{"model": "text-conditioned image diffusion model", "dataset": "made-up waving flags", "train_examples": 195000, "image_size": 48, "horizontal_flip": false, "conditioning": "text", "arch": "unet", "objective": "edm", "cond_dim": 128, "tokenizer": "word", "vocab_size": 53, "text_encoder_width": 192, "text_encoder_layers": 6, "text_encoder_norm": "layernorm", "text_encoder_norm_position": "pre", "text_encoder_activation": "gelu", "text_encoder_mlp_ratio": 4, "text_encoder_head_dim": 64, "text_encoder_fused_qkv": true, "text_encoder_bias": "all", "text_encoder_qk_norm": false, "text_encoder_parallel_block": false, "text_encoder_inner_norm": false, "text_encoder_drop_path": 0.05, "text_encoder_positions": "rope", "cond_dropout": 0.1, "norm": "groupnorm", "activation": "leaky_relu", "weight_standardization": false, "channel_attention": "se", "pixel_unshuffle": 2, "widths": [64, 128, 128], "blocks_per_level": 2, "scale_shift_norm": false, "attention": true, "upsampling": "nearest_conv", "init": "lecun_normal", "residual_init": "none", "optimizer": "adamw", "lr": 0.0013, "beta1": 0.9, "beta2": 0.99, "eps": 1e-08, "grad_clip": 5.0, "adaptive_grad_clip": 0.1, "magnitude_pruning": 0.7, "steps": 15600, "batch_size": 512, "epochs": 41.0, "lr_schedule": "cosine", "final_lr_fraction": 0, "warmup_steps": 310, "weight_decay": 0.07}
Rows from block 2 of the text encoder of a small text-conditioned image diffusion model, named by matrix and row number. Rows with one number belong to one neuron. Each number is 50 + 10 x the weight over its row's rms, rounded and kept within 0 to 99. All counts start at 0.
After each neuron's rows are labels from the 100 texts, of 14848, where the neuron reaches its highest value: "fires on" is the input token at the peak. Only what is clearly more common there than usual is listed. The data: made-up waving flags.
# fc1: MLP up (text_encoder.blocks.2.mlp.fc1.weight, 768x192), inputs 96-191
# fc2: MLP down (text_encoder.blocks.2.mlp.fc2.weight, 192x768, transposed), outputs 96-191

fc1.246:50 50 66 50 57 50 50 50 37 34 50 25 34 36 50 50 50 50 32 50 50 50 36 50 50 50 41 64 21 64 50 66 50 29 50 39 66 50 63 50 39 59 50 50 50 50 50 38 50 34 35 50 50 50 50 50 50 50 50 26 50 50 50 70 50 67 50 36 50 70 72 50 39 50 50 50 50 32 36 61 50 50 50 50 50 50 50 50 50 38 50 25 50 50 50 50
fc2.246:27 50 50 50 64 50 50 50 50 79 63 50 50 50 69 50 50 50 41 50 43 50 50 50 50 50 42 50 50 50 50 66 74 50 50 32 50 50 50 65 73 37 50 41 60 50 50 50 50 50 50 50 71 50 50 50 50 50 50 50 50 50 50 50 50 36 50 50 50 50 76 70 50 50 50 10 25 35 50 50 50 50 50 50 50 50 50 50 50 50 50 50 50 50 50 50
fires on: "a"

fc1.448:33 50 50 33 50 66 69 50 50 50 50 28 50 50 50 50 62 71 50 61 33 64 50 64 35 50 67 32 50 65 59 27 50 50 50 37 66 50 50 50 50 34 50 50 50 50 50 41 59 37 50 50 66 30 36 50 50 50 50 50 50 50 50 60 79 77 50 50 38 50 50 50 50 28 50 50 50 50 39 50 50 50 50 50 50 50 29 50 50 50 50 50 78 50 50 50
fc2.448:50 50 50 34 50 67 50 66 35 50 50 50 61 68 50 50 50 50 50 50 31 28 50 66 29 50 50 50 31 50 65 32 50 50 50 50 50 77 50 50 50 74 36 41 38 40 50 50 50 50 50 50 63 50 32 50 50 58 50 50 50 50 30 50 59 76 50 31 28 50 50 67 50 50 61 50 50 50 64 50 50 50 50 50 36 50 17 65 62 50 62 37 50 50 59 50
fires on: "hoist"

fc1.368:50 50 50 37 50 38 65 50 50 50 50 50 63 50 61 35 50 50 50 68 50 50 62 50 37 50 33 31 62 50 50 50 50 41 50 50 57 65 38 50 50 50 73 50 50 50 36 21 50 26 50 69 36 20 50 50 50 50 50 50 50 50 50 50 75 50 50 66 50 80 50 64 40 50 50 50 50 63 50 50 50 58 50 50 62 50 29 50 50 35 50 50 59 50 50 50
fc2.368:62 50 50 50 50 50 50 50 60 50 50 36 71 50 34 50 63 50 42 50 50 50 50 50 50 74 50 62 50 50 43 34 50 39 40 50 50 50 50 50 50 50 50 50 50 30 74 42 50 50 50 70 50 60 50 34 33 36 50 50 50 50 50 50 50 50 61 50 31 50 66 50 50 50 50 61 50 57 50 41 61 63 29 50 50 33 50 78 50 50 66 50 50 50 64 34
fires on: "and"; "hoist"; "field"

fc1.226:50 50 50 69 50 50 66 50 50 50 50 50 32 50 35 50 50 50 50 50 50 50 50 50 67 50 30 50 50 50 50 50 50 50 38 35 66 65 50 50 50 50 65 50 50 50 50 50 50 25 50 72 50 27 50 29 50 50 50 50 50 64 50 50 50 50 64 60 75 50 50 50 28 36 50 50 50 50 33 85 50 50 37 50 50 37 68 50 50 50 50 50 50 50 50 50
fc2.226:73 32 50 50 50 50 50 50 69 92 50 50 50 22 50 50 50 50 50 50 50 50 50 50 50 99 67 50 50 50 50 50 29 50 50 50 50 50 73 18 50 50 50 50 22 50 50 50 50 50 50 50 50 68 77 50 50 12 50 50 50 50 50 50 30 50 50 50 50 22 50 50 50 50 50 50 50 50 50 50 50 50 50 50 50 50 50 50 23 50 50 50 50 50 50 67
fires on: "border"; "vertical"; "saltire"

fc1.515:50 50 50 50 50 50 69 50 50 50 60 50 24 50 60 50 50 50 50 50 50 63 50 50 50 50 35 50 50 50 50 35 33 50 50 50 95 50 50 65 77 50 50 50 64 42 50 50 50 50 50 63 50 50 50 50 50 72 33 29 50 50 50 50 50 50 50 50 25 81 50 50 50 50 63 50 61 33 50 31 50 70 50 50 50 32 50 50 50 50 50 50 50 50 50 50
fc2.515:50 50 75 50 50 50 50 50 50 50 50 50 50 50 50 50 31 50 34 50 50 50 50 50 50 50 50 50 12 64 35 50 50 50 61 50 50 42 60 79 50 63 50 50 50 56 50 50 50 50 50 50 50 64 50 50 37 73 50 50 54 50 50 50 50 50 36 34 42 70 50 30 50 43 50 50 50 50 66 37 50 75 50 46 50 39 50 50 69 50 50 50 31 50 50 50
fires on: ","

fc1.359:50 50 50 50 50 50 50 50 50 50 38 50 50 65 50 50 60 50 50 50 50 50 50 50 50 50 50 25 50 50 22 50 50 50 50 50 50 50 50 50 50 70 50 50 50 50 50 50 50 50 26 50 50 50 50 50 50 50 50 36 50 33 34 50 67 76 50 50 50 50 50 28 50 28 50 50 35 50 50 50 64 50 50 35 50 50 50 50 50 40 33 50 50 30 50 50
fc2.359:50 50 50 74 62 50 50 50 50 57 50 50 45 74 65 50 50 70 39 50 25 50 50 50 50 71 50 50 50 50 50 50 50 50 69 50 50 50 50 50 50 50 50 33 50 50 50 50 35 73 50 50 68 50 50 29 72 50 50 50 62 50 50 50 50 50 50 50 50 50 50 50 50 50 50 50 50 50 50 50 50 50 50 26 33 50 50 77 69 71 50 50 50 40 50 50
fires on: "purple"

fc1.699:50 50 50 32 50 50 50 50 50 65 50 50 50 50 50 50 50 50 50 50 72 50 86 50 50 50 50 66 26 50 50 50 50 50 62 50 50 64 29 50 50 50 62 31 50 50 38 50 50 35 50 50 50 27 64 35 28 50 50 50 50 50 50 50 50 50 31 50 50 50 50 50 50 50 50 50 50 66 50 27 50 50 50 29 50 50 50 63 50 50 34 70 50 50 60 69
fc2.699:50 50 70 50 50 50 50 50 50 84 35 50 50 50 50 50 50 50 50 50 28 50 50 50 50 99 50 68 50 50 25 50 50 50 30 50 50 32 32 23 29 50 50 50 50 50 50 50 50 50 50 50 50 50 78 50 50 36 50 50 79 50 50 50 50 50 50 50 50 50 50 50 50 50 50 50 50 50 50 50 50 32 50 31 50 50 50 50 50 50 50 50 50 50 50 50
fires on: "purple"; "grey"; "teal"; "green"

fc1.566:50 68 50 50 50 50 50 50 50 28 72 38 50 25 50 36 50 50 50 50 50 50 50 31 50 50 50 50 50 50 50 50 32 50 50 37 50 50 50 80 50 64 50 50 70 50 71 38 50 36 50 50 50 50 18 50 50 71 50 50 27 35 79 50 50 50 50 50 50 50 50 50 38 50 50 39 50 50 50 50 50 69 50 38 50 40 50 50 50 50 50 69 50 71 50 50
fc2.566:50 50 50 79 50 50 50 50 50 50 50 50 50 50 70 50 50 50 50 50 50 35 32 50 50 79 50 50 50 50 50 50 50 50 50 71 30 50 50 50 20 50 54 50 36 50 50 32 50 50 50 50 61 50 50 50 37 50 50 67 74 50 33 46 50 69 50 50 68 50 50 50 50 50 50 50 18 50 50 50 50 07 50 50 50 50 50 50 74 50 61 29 50 50 50 50
fires on: "ring"

fc1.215:72 50 50 50 50 50 50 50 50 50 50 61 28 68 50 39 50 27 50 39 50 27 50 28 68 50 50 50 50 50 38 50 41 50 50 23 50 50 50 50 50 50 50 50 50 50 50 50 50 32 50 62 50 08 50 50 50 50 50 50 31 72 50 50 75 50 50 50 50 50 50 28 50 50 50 50 50 50 59 50 50 50 50 28 50 33 50 62 50 50 50 50 50 50 50 50
fc2.215:50 39 50 69 50 50 50 37 50 72 50 50 50 50 50 50 50 63 50 50 50 50 65 50 50 99 59 50 29 63 50 50 34 50 50 50 50 34 50 30 34 34 50 50 50 50 23 50 50 50 50 50 50 50 82 50 50 15 36 50 50 50 50 40 50 50 50 36 50 50 50 50 50 50 35 50 50 50 63 50 50 50 50 30 50 39 50 50 50 50 50 50 50 50 50 50
fires on: "purple"; "border"

fc1.504:50 36 64 50 29 50 50 28 50 50 50 50 28 50 50 50 50 50 50 50 50 50 50 24 50 50 50 33 50 50 50 50 37 60 50 33 50 50 50 69 76 50 50 50 50 64 37 42 50 34 50 50 50 50 50 69 39 50 66 50 50 68 74 50 50 50 50 50 61 50 50 27 50 50 50 34 50 50 50 50 81 50 50 50 50 50 72 33 29 50 50 50 50 50 50 50
fc2.504:50 76 50 50 50 50 50 50 61 38 50 58 50 50 50 77 50 25 50 50 59 50 50 50 50 20 71 50 50 24 50 75 73 33 31 36 43 37 50 50 50 50 38 50 50 50 50 50 66 67 61 50 50 50 50 50 50 70 50 71 39 50 50 50 26 23 50 50 50 50 65 61 50 59 50 50 50 50 65 50 50 37 38 50 50 50 50 50 50 38 50 50 50 50 50 50
fires on: ","

fc1.9:50 50 50 60 50 50 50 50 50 50 50 50 50 50 50 50 50 50 50 68 35 73 50 27 27 50 23 39 50 50 50 64 50 30 50 35 50 50 50 75 50 50 50 50 50 50 59 50 50 33 50 50 69 50 30 50 50 50 50 50 50 50 50 50 50 50 50 64 50 76 50 50 29 50 72 50 50 69 17 50 74 70 34 50 50 50 50 50 50 50 24 50 64 50 50 50
fc2.9:65 50 27 50 39 33 50 50 50 50 50 50 50 70 50 61 50 50 27 50 68 35 50 50 55 21 61 50 35 38 50 39 57 50 50 50 32 50 50 50 14 64 50 50 33 59 42 66 50 71 58 50 50 50 50 62 57 50 29 50 50 50 50 50 50 50 50 50 50 50 27 50 50 63 32 50 50 50 50 50 50 50 50 50 50 59 50 80 71 50 50 19 28 50 50 50
fires on: "and"; "ring"; "field"

fc1.256:50 50 50 64 25 64 50 50 40 61 50 50 36 50 64 50 61 50 50 50 50 50 50 50 50 50 50 32 38 50 50 50 50 31 61 50 50 67 50 50 50 50 50 50 35 65 50 50 50 50 50 50 66 50 50 38 50 50 50 68 50 50 50 50 50 50 37 72 50 50 50 24 38 50 64 63 50 50 50 50 50 50 50 50 30 41 50 64 50 50 32 50 50 65 64 50
fc2.256:22 50 50 65 35 50 40 50 50 67 50 50 50 50 50 50 50 50 50 35 50 66 50 50 50 58 56 34 50 57 50 74 71 50 50 63 50 50 50 32 50 41 50 50 70 58 50 68 72 50 66 50 50 64 50 50 50 50 50 50 36 50 50 50 81 58 50 30 50 50 61 50 50 50 50 50 50 50 50 50 50 64 50 50 50 50 50 50 32 61 50 74 65 66 50 37
fires on: "a"; "flag"; "black"; "purple"

fc1.721:50 50 66 50 61 50 50 50 50 50 50 50 50 50 63 50 50 50 50 50 50 39 87 50 50 50 32 50 50 50 50 50 50 50 50 50 37 99 37 64 64 50 37 50 50 50 50 60 65 31 50 50 50 50 50 50 65 62 50 34 50 50 50 38 50 50 50 32 50 50 50 50 50 50 50 50 50 50 50 50 50 50 25 64 50 39 50 50 50 50 50 50 50 64 50 50
fc2.721:67 24 50 50 50 50 50 50 50 50 71 50 50 50 50 50 50 50 50 50 50 66 24 50 50 35 28 50 64 50 32 50 50 50 50 50 50 50 50 50 70 69 50 50 29 37 50 36 50 29 50 74 50 50 36 61 50 50 64 50 50 50 50 50 32 50 61 50 21 24 29 50 69 33 50 50 50 50 50 50 69 50 50 50 50 50 71 50 50 50 50 32 50 50 67 32
fires on: "a"; "many"

fc1.49:50 50 50 50 50 50 50 77 73 50 50 50 50 50 50 34 50 20 50 34 50 50 27 66 68 50 50 70 29 50 50 36 50 50 50 50 65 69 36 50 50 50 50 50 50 26 37 50 66 50 50 50 50 60 50 50 50 50 50 50 35 50 50 50 72 50 50 50 50 68 50 33 28 50 50 50 84 50 50 60 50 50 50 50 50 50 27 50 50 65 50 50 50 50 50 65
fc2.49:50 50 50 69 25 50 50 50 38 83 50 38 50 69 50 50 50 50 50 50 43 50 50 50 50 91 66 50 50 50 50 50 50 38 50 35 50 50 50 50 50 50 50 62 50 50 50 50 50 50 50 31 50 50 76 65 50 37 50 50 50 50 50 50 50 50 50 50 50 25 50 65 50 50 50 50 50 50 50 50 29 50 50 61 50 50 67 50 70 41 50 50 50 50 50 50
fires on: "purple"; "red"; "black"

fc1.432:67 50 50 66 50 50 50 27 50 50 50 33 35 50 50 50 50 50 35 50 50 50 50 37 30 50 35 50 50 50 66 50 50 50 68 50 50 50 50 68 50 50 50 50 71 50 50 30 70 35 50 50 59 50 50 50 50 50 67 41 50 50 50 50 50 65 50 73 50 69 50 50 50 50 50 25 50 75 36 39 50 77 50 50 50 50 50 50 50 50 50 37 50 61 50 74
fc2.432:56 68 50 50 50 35 50 57 50 62 50 58 76 50 50 50 50 40 33 50 50 43 50 50 50 32 81 30 50 32 32 50 62 50 50 50 50 50 50 50 50 50 61 50 24 50 66 50 29 50 60 50 50 50 37 50 50 50 50 67 77 50 50 50 50 50 50 50 50 50 33 50 50 50 38 50 50 58 50 42 50 50 50 50 50 50 42 67 50 50 65 50 09 50 61 50
fires on: "and"

fc1.235:84 50 50 68 57 73 64 36 65 50 50 50 50 58 50 50 50 27 50 50 50 36 50 50 50 50 50 50 50 50 50 50 73 50 68 50 50 63 50 50 39 50 50 30 50 50 50 50 62 50 50 50 50 33 50 50 37 50 25 32 50 50 40 50 81 50 50 50 50 50 50 50 50 50 63 50 70 50 64 50 50 50 50 50 50 50 50 50 50 50 50 50 50 50 50 63
fc2.235:50 50 50 50 50 50 29 50 50 77 50 50 50 50 50 50 50 50 50 50 50 50 77 50 50 99 50 65 35 50 50 50 50 50 50 50 50 23 50 19 33 50 50 50 50 50 50 50 50 50 50 50 50 75 73 36 50 28 50 50 50 50 50 50 50 50 50 50 78 50 50 50 50 50 50 50 72 50 50 50 50 50 50 50 50 50 50 73 50 50 50 50 50 50 50 50
fires on: "purple"

fc1.576:50 50 50 50 50 50 50 38 50 50 50 50 50 39 50 42 50 50 50 50 50 50 59 35 37 50 50 50 50 50 65 37 71 33 61 30 65 64 50 50 50 50 50 34 50 50 50 50 72 35 50 50 50 25 50 50 37 50 50 50 50 50 50 68 72 50 50 50 50 80 50 66 50 39 50 50 71 50 40 50 41 50 50 50 50 50 21 50 50 50 50 39 59 50 60 50
fc2.576:50 42 50 32 33 56 50 50 57 50 50 50 61 50 50 50 50 50 50 50 50 42 61 71 37 82 67 50 37 50 42 31 41 50 50 50 39 50 50 18 35 50 50 50 50 50 50 50 50 50 50 39 50 59 50 50 50 50 50 50 50 36 50 50 50 68 61 50 31 75 65 61 41 50 50 50 71 67 50 43 50 50 41 67 42 39 50 64 50 50 50 67 50 50 73 50
fires on: "hoist"

fc1.426:50 61 50 33 68 50 73 50 50 40 50 50 65 43 26 50 50 50 64 50 50 50 64 50 50 32 50 50 36 50 67 35 50 33 50 41 73 60 50 50 50 50 50 50 50 50 50 40 50 42 50 68 50 31 50 50 61 50 50 50 50 39 50 50 84 50 50 50 50 50 73 71 29 35 50 50 66 50 50 50 50 70 38 50 50 50 25 50 50 36 50 50 66 50 50 50
fc2.426:50 50 50 28 50 50 66 50 50 50 50 50 50 50 50 40 39 50 65 50 50 50 70 50 50 34 50 62 28 50 50 50 50 50 50 50 50 50 50 50 65 50 50 50 40 50 29 50 50 35 50 50 50 50 50 50 50 65 50 50 40 50 37 41 65 50 50 50 26 50 50 50 50 19 50 50 50 50 50 50 50 50 40 50 50 31 50 75 38 50 50 50 50 50 50 50
fires on: "hoist"

fc1.118:50 50 50 37 63 41 50 50 50 50 50 50 61 50 38 50 50 50 50 50 34 41 73 30 50 36 50 50 25 50 65 50 50 28 50 27 61 50 38 63 50 50 50 31 50 50 50 50 73 37 50 71 50 50 38 50 50 50 50 50 50 50 50 50 50 61 37 50 50 66 50 50 33 50 50 50 50 50 50 50 50 63 29 50 50 24 50 50 50 24 50 50 50 66 72 50
fc2.118:39 50 50 34 40 50 50 50 50 26 50 34 57 50 50 41 50 50 50 39 38 50 63 50 38 50 50 50 50 50 50 50 50 36 50 31 50 68 50 50 50 65 50 39 50 50 50 50 50 50 50 50 50 65 50 50 50 63 50 62 35 50 34 50 63 50 50 50 32 62 70 50 50 50 50 50 50 50 50 50 50 50 39 50 34 32 50 66 50 50 61 31 50 50 83 50
fires on: "hoist"

fc1.297:39 69 71 50 50 74 50 50 50 38 50 50 50 23 50 50 50 40 50 50 50 50 50 50 59 33 50 50 50 66 50 50 50 50 50 22 50 50 50 50 50 50 50 50 50 50 36 50 72 50 32 50 50 50 36 50 50 63 75 50 31 59 72 50 68 50 50 65 65 61 50 50 62 38 50 50 50 27 50 50 50 65 36 50 50 50 31 50 37 50 50 35 50 50 50 50
fc2.297:50 50 50 50 50 50 50 50 81 50 50 50 50 50 50 50 26 50 50 50 50 50 50 50 50 50 50 50 50 50 50 50 75 50 50 50 50 50 50 13 50 50 50 24 50 50 50 27 50 50 50 50 50 50 50 50 74 50 50 50 50 83 50 50 50 50 50 71 50 50 50 50 50 50 20 50 50 50 50 50 50 50 50 50 50 50 50 36 50 68 50 21 50 50 32 50
fires on: "ring"; "and"

fc1.418:50 63 50 50 50 50 50 50 50 50 35 24 50 50 50 50 50 50 50 50 38 59 50 40 50 50 34 24 50 50 50 50 50 50 50 50 50 50 50 64 50 50 50 40 50 50 50 50 50 50 50 50 50 66 50 50 50 50 67 50 50 50 50 50 50 50 50 50 50 50 50 50 50 34 68 35 73 69 28 32 50 71 50 50 50 50 32 50 50 50 50 50 32 50 50 79
fc2.418:50 61 50 87 50 50 50 50 50 50 50 66 50 63 61 61 50 50 50 50 65 50 35 50 50 22 50 32 50 37 50 50 50 50 81 50 50 43 36 50 50 50 50 50 50 50 50 50 21 60 32 50 50 50 50 26 50 61 50 74 50 50 50 50 65 50 50 50 50 31 50 71 67 66 50 50 28 50 50 50 50 50 50 50 28 50 72 72 50 50 50 50 50 50 50 50
fires on: "ring"; "a"; "pink"; "orange"

fc1.271:50 50 50 50 50 65 50 25 42 50 50 27 26 25 50 42 60 50 50 50 32 66 50 38 38 50 50 59 50 67 50 70 62 50 50 50 74 50 50 50 50 63 50 50 67 50 50 50 50 50 68 62 50 60 50 50 50 40 50 50 50 50 77 71 50 50 50 39 65 50 66 27 50 31 39 50 50 50 50 50 50 64 50 50 50 50 50 50 50 50 50 35 66 50 50 50
fc2.271:35 50 50 64 50 50 50 50 50 70 50 50 50 50 50 50 50 50 59 50 50 50 50 50 50 99 50 31 50 50 50 64 42 50 50 50 73 50 50 24 43 50 50 50 50 50 50 65 25 30 50 34 50 50 80 50 50 21 50 73 50 50 50 50 50 50 50 50 50 50 85 50 50 50 50 50 25 50 50 50 50 39 50 50 50 50 50 50 25 50 50 65 50 50 50 50
fires on: ","

fc1.363:65 50 50 28 50 50 50 50 50 50 50 50 50 50 50 65 50 70 50 50 28 50 50 50 50 15 65 50 50 50 50 50 50 34 50 50 50 50 66 50 69 50 50 50 50 50 33 50 72 50 30 81 50 23 50 50 50 50 50 50 31 50 69 96 50 50 50 50 33 50 50 50 50 59 50 50 50 36 50 50 30 50 50 34 50 50 50 50 50 60 50 50 50 50 50 31
fc2.363:50 62 50 50 50 15 31 37 39 50 67 50 50 71 50 50 50 50 50 20 36 50 65 50 50 50 50 50 50 50 50 50 50 50 50 31 50 10 50 50 50 50 50 50 62 50 57 27 50 50 50 50 50 39 69 50 50 59 30 50 68 50 50 39 50 50 50 68 50 50 50 50 63 50 50 50 59 67 50 50 50 50 62 50 50 50 30 50 50 50 50 38 39 50 50 38
fires on: ","

fc1.282:50 50 61 42 50 40 71 73 50 71 50 33 50 50 37 50 20 68 50 50 50 50 50 50 50 50 50 50 50 50 50 37 35 50 50 50 50 85 37 60 50 28 63 50 50 50 50 38 61 50 50 62 32 27 50 71 39 50 63 50 50 50 50 50 50 61 40 50 37 50 50 50 50 36 50 50 64 50 50 50 50 50 50 50 50 50 37 50 65 50 50 30 76 50 50 50
fc2.282:50 24 50 39 50 50 50 50 50 58 50 62 77 68 50 61 50 50 42 60 32 50 50 45 62 61 39 50 70 50 50 24 35 29 50 50 50 35 50 50 50 73 37 40 43 29 50 50 24 37 50 58 74 50 50 50 72 40 63 66 50 50 58 50 50 50 50 64 50 35 50 65 50 21 50 37 50 57 50 50 50 50 50 50 50 34 50 50 53 50 50 50 50 50 50 38
fires on: "hoist"; "a"

fc1.92:50 50 50 50 50 73 50 50 50 50 50 50 50 50 50 50 73 50 78 70 50 37 58 50 50 50 50 63 30 50 50 50 50 36 50 50 50 72 38 50 37 50 50 50 50 38 50 50 50 50 50 36 50 50 50 50 50 50 33 50 50 50 31 31 50 50 50 50 50 50 50 50 50 50 50 50 50 50 50 35 50 50 36 50 50 30 50 66 50 50 50 50 71 50 63 50
fc2.92:50 39 50 50 64 50 50 50 50 50 33 50 50 72 30 50 50 66 50 50 58 50 50 50 50 99 50 74 50 50 50 50 37 72 50 50 50 50 50 50 50 50 50 09 50 50 29 50 50 50 50 50 50 50 89 50 50 35 50 50 50 50 31 50 50 50 50 50 50 50 50 50 50 18 50 74 50 50 50 50 50 50 50 50 35 50 50 50 50 50 68 50 50 50 50 50
fires on: "purple"; "rhombus"; "pink"; "blue"

fc1.540:70 63 68 65 50 58 50 33 50 50 62 63 22 65 50 50 50 63 50 35 50 50 50 50 39 50 50 66 50 50 69 50 50 50 50 50 79 50 63 50 64 50 50 22 50 50 64 50 50 23 50 66 64 50 50 50 50 61 50 50 50 41 37 50 50 50 41 74 31 50 50 50 50 50 50 36 50 50 37 50 50 50 50 64 50 36 50 50 29 50 50 50 50 50 50 50
fc2.540:50 65 50 50 62 50 50 50 69 35 50 50 50 27 50 50 50 36 50 50 50 50 50 50 50 50 50 50 63 50 50 50 31 84 35 34 32 50 50 50 50 50 32 50 50 50 50 50 50 50 50 50 50 38 50 31 50 59 75 50 50 50 50 50 50 41 50 37 29 59 50 50 65 50 42 50 62 50 64 50 50 31 50 50 42 50 68 50 35 50 50 50 50 50 65 50
fires on: ","; "ring"

fc1.350:50 36 31 66 50 50 50 50 50 61 37 50 34 50 50 50 50 50 50 50 65 36 50 38 50 61 50 83 50 50 50 50 50 50 72 34 39 85 50 50 50 50 50 29 50 40 50 50 50 37 50 41 39 50 62 34 38 50 29 28 50 50 50 50 50 40 50 35 50 50 50 50 50 59 50 50 50 50 50 50 34 50 50 50 35 50 67 64 50 50 50 40 61 50 50 50
fc2.350:50 29 50 50 50 50 50 50 50 69 23 36 50 50 50 50 50 50 50 50 50 50 50 50 50 99 29 50 50 50 50 50 50 50 50 69 50 50 50 22 29 50 50 50 50 50 50 50 50 50 50 50 50 50 90 50 50 26 50 34 50 50 31 50 50 50 50 50 50 50 17 50 50 50 50 50 50 50 50 50 50 50 50 50 50 37 50 64 50 50 50 50 50 50 35 50
fires on: "border"; "pink"

fc1.193:50 50 50 50 50 50 50 50 50 50 50 50 23 50 37 50 50 50 50 50 50 34 50 50 50 50 50 30 50 50 50 50 50 31 50 32 69 67 19 50 50 71 50 50 50 50 50 50 50 24 71 50 50 34 50 50 50 50 50 50 50 75 50 50 50 50 50 50 50 60 50 50 34 50 50 36 50 50 50 50 50 50 50 50 50 28 50 50 50 50 50 50 50 70 50 65
fc2.193:66 50 50 32 50 50 50 50 50 76 50 50 70 50 50 50 50 50 50 50 50 50 66 50 50 97 50 50 50 50 50 50 28 50 36 50 37 50 50 36 50 38 50 17 50 33 50 50 50 50 50 50 50 50 84 50 50 31 50 50 50 50 50 50 50 50 50 50 50 50 50 50 67 50 50 50 50 50 50 67 50 35 50 50 50 50 50 27 50 50 50 50 50 50 64 50
fires on: "hoist"

fc1.766:50 60 50 50 73 50 70 71 31 29 56 50 50 50 50 50 50 50 50 50 50 50 50 50 50 50 50 50 50 50 67 50 61 30 50 50 50 65 50 77 50 50 50 50 65 50 50 36 50 35 50 50 50 50 33 50 70 68 50 50 38 62 50 50 66 64 50 28 59 50 50 61 50 50 50 42 79 50 50 50 50 50 37 25 50 50 50 62 50 50 50 50 50 64 50 50
fc2.766:50 50 50 50 50 50 77 50 50 20 50 60 50 50 50 50 81 50 50 67 22 50 50 50 50 50 33 50 50 50 50 50 50 50 50 50 57 50 70 50 50 23 50 50 50 65 50 50 50 50 50 50 50 50 42 50 50 50 25 70 50 50 19 50 50 50 50 50 23 50 50 50 50 50 30 50 50 39 50 50 50 50 31 50 50 71 50 50 50 50 50 50 56 50 50 50
fires on: "and"

fc1.604:50 50 50 50 71 50 50 50 50 37 50 42 27 50 50 50 50 50 63 50 50 50 50 50 50 50 25 50 50 50 50 50 50 50 50 50 78 50 50 85 50 50 50 50 64 50 50 19 50 50 50 50 50 50 50 62 50 50 50 50 50 50 50 73 50 35 26 50 37 74 50 72 50 30 50 26 50 50 31 50 50 50 63 50 50 50 50 50 50 31 50 30 50 50 50 50
fc2.604:35 50 50 50 28 50 50 50 38 50 50 50 42 50 56 50 34 50 72 50 81 50 50 50 50 39 50 31 41 50 50 50 50 74 50 36 50 50 50 50 50 36 61 50 50 64 50 50 50 68 50 34 50 69 50 73 34 50 50 50 66 50 50 42 50 50 40 50 50 50 31 50 50 50 50 50 30 50 50 50 32 50 33 50 50 50 50 50 61 50 57 50 30 50 50 50
fires on: "ring"

fc1.461:50 70 50 34 70 64 74 50 50 36 66 65 50 50 75 39 50 50 64 50 50 50 81 50 50 50 50 50 50 65 50 50 50 50 50 50 65 50 50 64 65 50 50 50 61 37 70 50 50 50 50 50 66 50 34 50 50 50 37 32 50 50 50 29 50 65 37 50 50 70 36 79 50 50 50 37 50 50 50 26 50 50 50 50 50 27 67 65 50 50 50 50 64 50 50 62
fc2.461:50 50 50 50 50 37 50 50 50 28 50 50 50 50 50 50 50 65 33 50 50 50 50 50 50 12 50 64 32 50 67 50 50 33 50 50 50 50 40 73 50 50 50 30 50 39 50 50 69 50 50 37 59 50 23 50 50 50 50 50 50 50 50 39 50 50 50 40 50 60 50 50 40 50 50 64 50 74 50 25 50 73 50 50 50 30 50 62 33 50 50 61 50 71 50 50
fires on: ","